A small segmentation model, trained from scratch.
Training: muon at rate 0.0035, 13200 steps.
Rows from block 3, named by matrix and row number. Each number is 500 + 40 x the weight over its row's rms, rounded and kept within 0 to 999. All counts start at 0. Numbers have three digits each. After the name is the row's rms in percent of the matrix's.
# conv: 3x3 conv (model.enc.1.1.conv.weight, 192x192x3x3), inputs 9-17, a 3x3 kernel for each
conv.63 099:500488600456476500445532456540543533489615530416457523488493543522545498541524477501546543479559537452415506498471506493439469504451452490540487445540532414465497476468482477510514488458543436543500561567467446501455461459497522422456496516464
conv.64 100:538468557527403458512453418530572560476511389461476500521471444505450471498499481502554490526582548503537634522493543488503539497466507492539464558621493569553530467517443450516501443529543508468458487482436473516545433438549442503593499450546
conv.65 100:489510516524496508458479485536483498454613551450554570521487422504425497488502533547554503457512502515462433523502479499552587546489482523535545525527509524502527486537527502456534528480464523511451462476515530473476488548551472415536477512480
conv.66 098:486686433478543436457502446530429500530559563513521497485445568437478444473491539546432473480479534479516486470461564506471549506513518411652484497480530462455557544453505462482519507505481555484524445524497551518518463442539433553476484553519
conv.67 099:500513470516505498471449448513489416520500477505596490549495502536524507503414486506472522480480456481580518528555528473542542468453490553439515495484441454453433484540483446535537551493487506464509441533538401450490520546554560553529584525585
conv.68 096:522455468514501393534542488522539503434549508441483524470419487495431454477506399456571519581488429503501492487532475415528528546521514495500469450535458549451423499424503518519470552560482516527464463448529518478489487489472496454459529520510
conv.69 100:493600464494503441531543518496584473471431489444423478491547537457495481503476487429475512509442518530509539455494453459454490465465440494438474515465498490498556451527588504431514534569518548557537520556552493468501423506559450522517480443464
conv.70 099:518543482572452429551447472484516482523474518464477460506484478584508490492497525519505479511561545553604594548525503505458479427547502516465477496516534525548530482489538459497550446593535486453494423454504477478557503487490526557520520533507
conv.71 098:513494512479498496502510517546441480527452523499488495511433472492396484515455513482566562477535592465462454443438490539505459538499496495526504483526487464493444425478448463482500497488452464428468498488503536524534463555534465503530532530525
conv.72 099:513456530519462569524470537496474449497463465435495470425504474454508572524438526476498476507558479455573490544515456483542446453522507469470532496451497436431495487504446522498509515546588522519521540606526537584523465507474479530496406458528
conv.73 097:502450443529526541469511556479400546488562528498547519516443527534614535559441572495486466535489458501456425530568573571529524510474426446568533482525500483536523455518485528578515560419446539512486488412485490644472420471454539418496496473493
conv.74 103:453541557402508484469497468520465460508500445511515495495526556506469628446438510544567519504511527476482484502546521453481461478400441515460435522447474499479479510423538502505487474528455482506484532553492464533484546475561469464584403589422
conv.75 106:509453479512502628469445546504489489504513496517470481475434438497497492489438502517595529465473535493495471456429527444461528510512520485466519413492521420535477550456508533472476528506562544552528576562469566547443444367437387432529538488576
conv.76 100:494524551476531520463547518525567503554462513428488528469488451459579514501554432455480481515382500486457491533522469554588485501551527443527536484605512503559443530511463452476426480465541519497544488579507523509451498490508486481509558497501
conv.77 104:521520434465542492539508550497524568511450514484515488526504482482509467484515490562516509517562533494536460510508485485531489519565559537512494520507563477492608544486486476528470414456555497465460506483460503459500576571501462584547456409537
conv.78 097:531487521478495573426465488468567549492490529515492456457455527488516551475440507474460453394466431469498384476539502435482528476476505557521502517577524475493443485497500529557505453573454529497506526572506597601533478531504503483471448555511
conv.79 100:533382613503425528488511576489500451479472437506522529508507525486472606501494527580548475519485538523509524485504519482497500472452517454476497486476480468539478549464445499452472496385502505534518498530437493480537476450473521442590556468513
conv.80 101:508496452527577497533555454501485518518548517489506508514490464570560571480518550448461478530459505510490530464457461607516450519547490533506491494462513470479513511543504522555589501517522467523501504501511451531519455457438483521473507428464
conv.81 099:512448509443516536501573558520494500514519540582549515493470463482568573482616548514546533455450510513445528501495487604572462468538506490412529511536500528514492531572584585590510455482478509542456526487455530557474582561497426523517429504531
conv.82 100:490502509497511488528531518546505491516614523517549543480525562504502488480493491490455491522519535485488465492492489509508490546542524467561473557424459535492537470481510479446509512509475489532485477448497553598516547550555511492530480425424
conv.83 104:502509505461468501462494486571555442475518526519526500471497507485535500511435478518474461550499444486499473511618468503508477487536503471524470468478492466562559479496490526494477485468460448493531433500510509514521526469492457443502498448536
conv.84 104:500515546470515515471550462422543502429587522518517503556538556470489496550411488528555546439520459479558528467529576471462528429454487536509520466437477441490516511528446450449414407469530464446469554440416483476427511473495578509531553582616
conv.85 104:569505463523461567546511550453443478479476467510538497496515498555562480535543528465473512479485572437402578497400543511493490568518527452522523464482509534564518493488569475533539518635476489528575445405542481495534518499490491449480414487490
conv.86 103:527514530476489478493493449471470493440508487492572539465543584505526492567480480445475452546508517496516590521545525507459471484551516505451473537542573516541475458510582507542514454450496506450557450520560493493499448469527497444497535515570
conv.87 099:479522480470454446459499430523549500495476474504527509530438495421404481509539430479459496456444491571580486565494550511459520498491564480492488487464495485495450459497536522485582532503426563605508404369430496450469447427536447452505527579444
conv.88 105:543523464526503445509428471514513495489501508504464471520510424444517506494546540536556540472545551496472496462487513472555503459556567540478481516505442480520500516506481503469536452513483473503532470482455488477533475503509555511474502497505
conv.89 100:507533415454494482511431506523567423550512465485495525503609465480584511461471458562511563530510486528496515544467403521535454436511480518483520529402536442461491569490444502571516472458520533498433565516485510503499534526517463520528479540534
conv.90 100:542580457465546467510448480429549530606521542583521509479590521527485500494473493544527517512477470492495411491550485525577523430461485423487554467477459516511456498567476442492501504423475493512433547540495508460456584513461520560477568454454
conv.91 099:514450594505481558521441459521420482432414514444476540524478577477386519506427478475450466526547472484589506473424513525457483495413526489514504527490435542523503554495532493405496528441481507434446460444519546447402473479471499516482552559436
conv.92 102:509453474503545501536555591467368513503447430480478502518573590475590525499557469507442488516531406565499471500403508489550501452444541532525524497534509518487471500446473487437526474447477504468517526467460527484479516548468480417556542409547
conv.93 096:477512476517613408448524501461565485486474551504418475491573459549475458530472483566421458465496465457498482576543473527494514435486500516434540531506535502420538435539488469561499413553515548495511461492582500465522539516469486597442489546469
conv.94 105:451505534482463549552453457498470498554513490522467529463479518509491505521546455488481489487513508533493491461532505357546445506470421490421502487495490487482451493478448486475467539444504511508511477548514529628526494491500552512455528494477
conv.95 097:477478475519488506483447457558487479494506488511496504515529468461474487455471517552479455568550461482509474502558547507565591483531556540478509519506488499464462585608558515481425455452424503520508573637620548601526473518513423390407482466440
conv.96 098:469434449476473542490514480518475485461483439476479574430469416496488455535492507428520481487576480472474467532471459470443482448483451465462529469527512543536513521496506525565502541502486538525480545508499516526501490560465474545470528487439
conv.97 098:528463519514521483487497538479501559549569457516505485482476454460453491523504529560531549561485523531513560473530483491554485496501515480469536492498545524535490479486545500430617574589505518478438517475374523526472525471519471506558459484552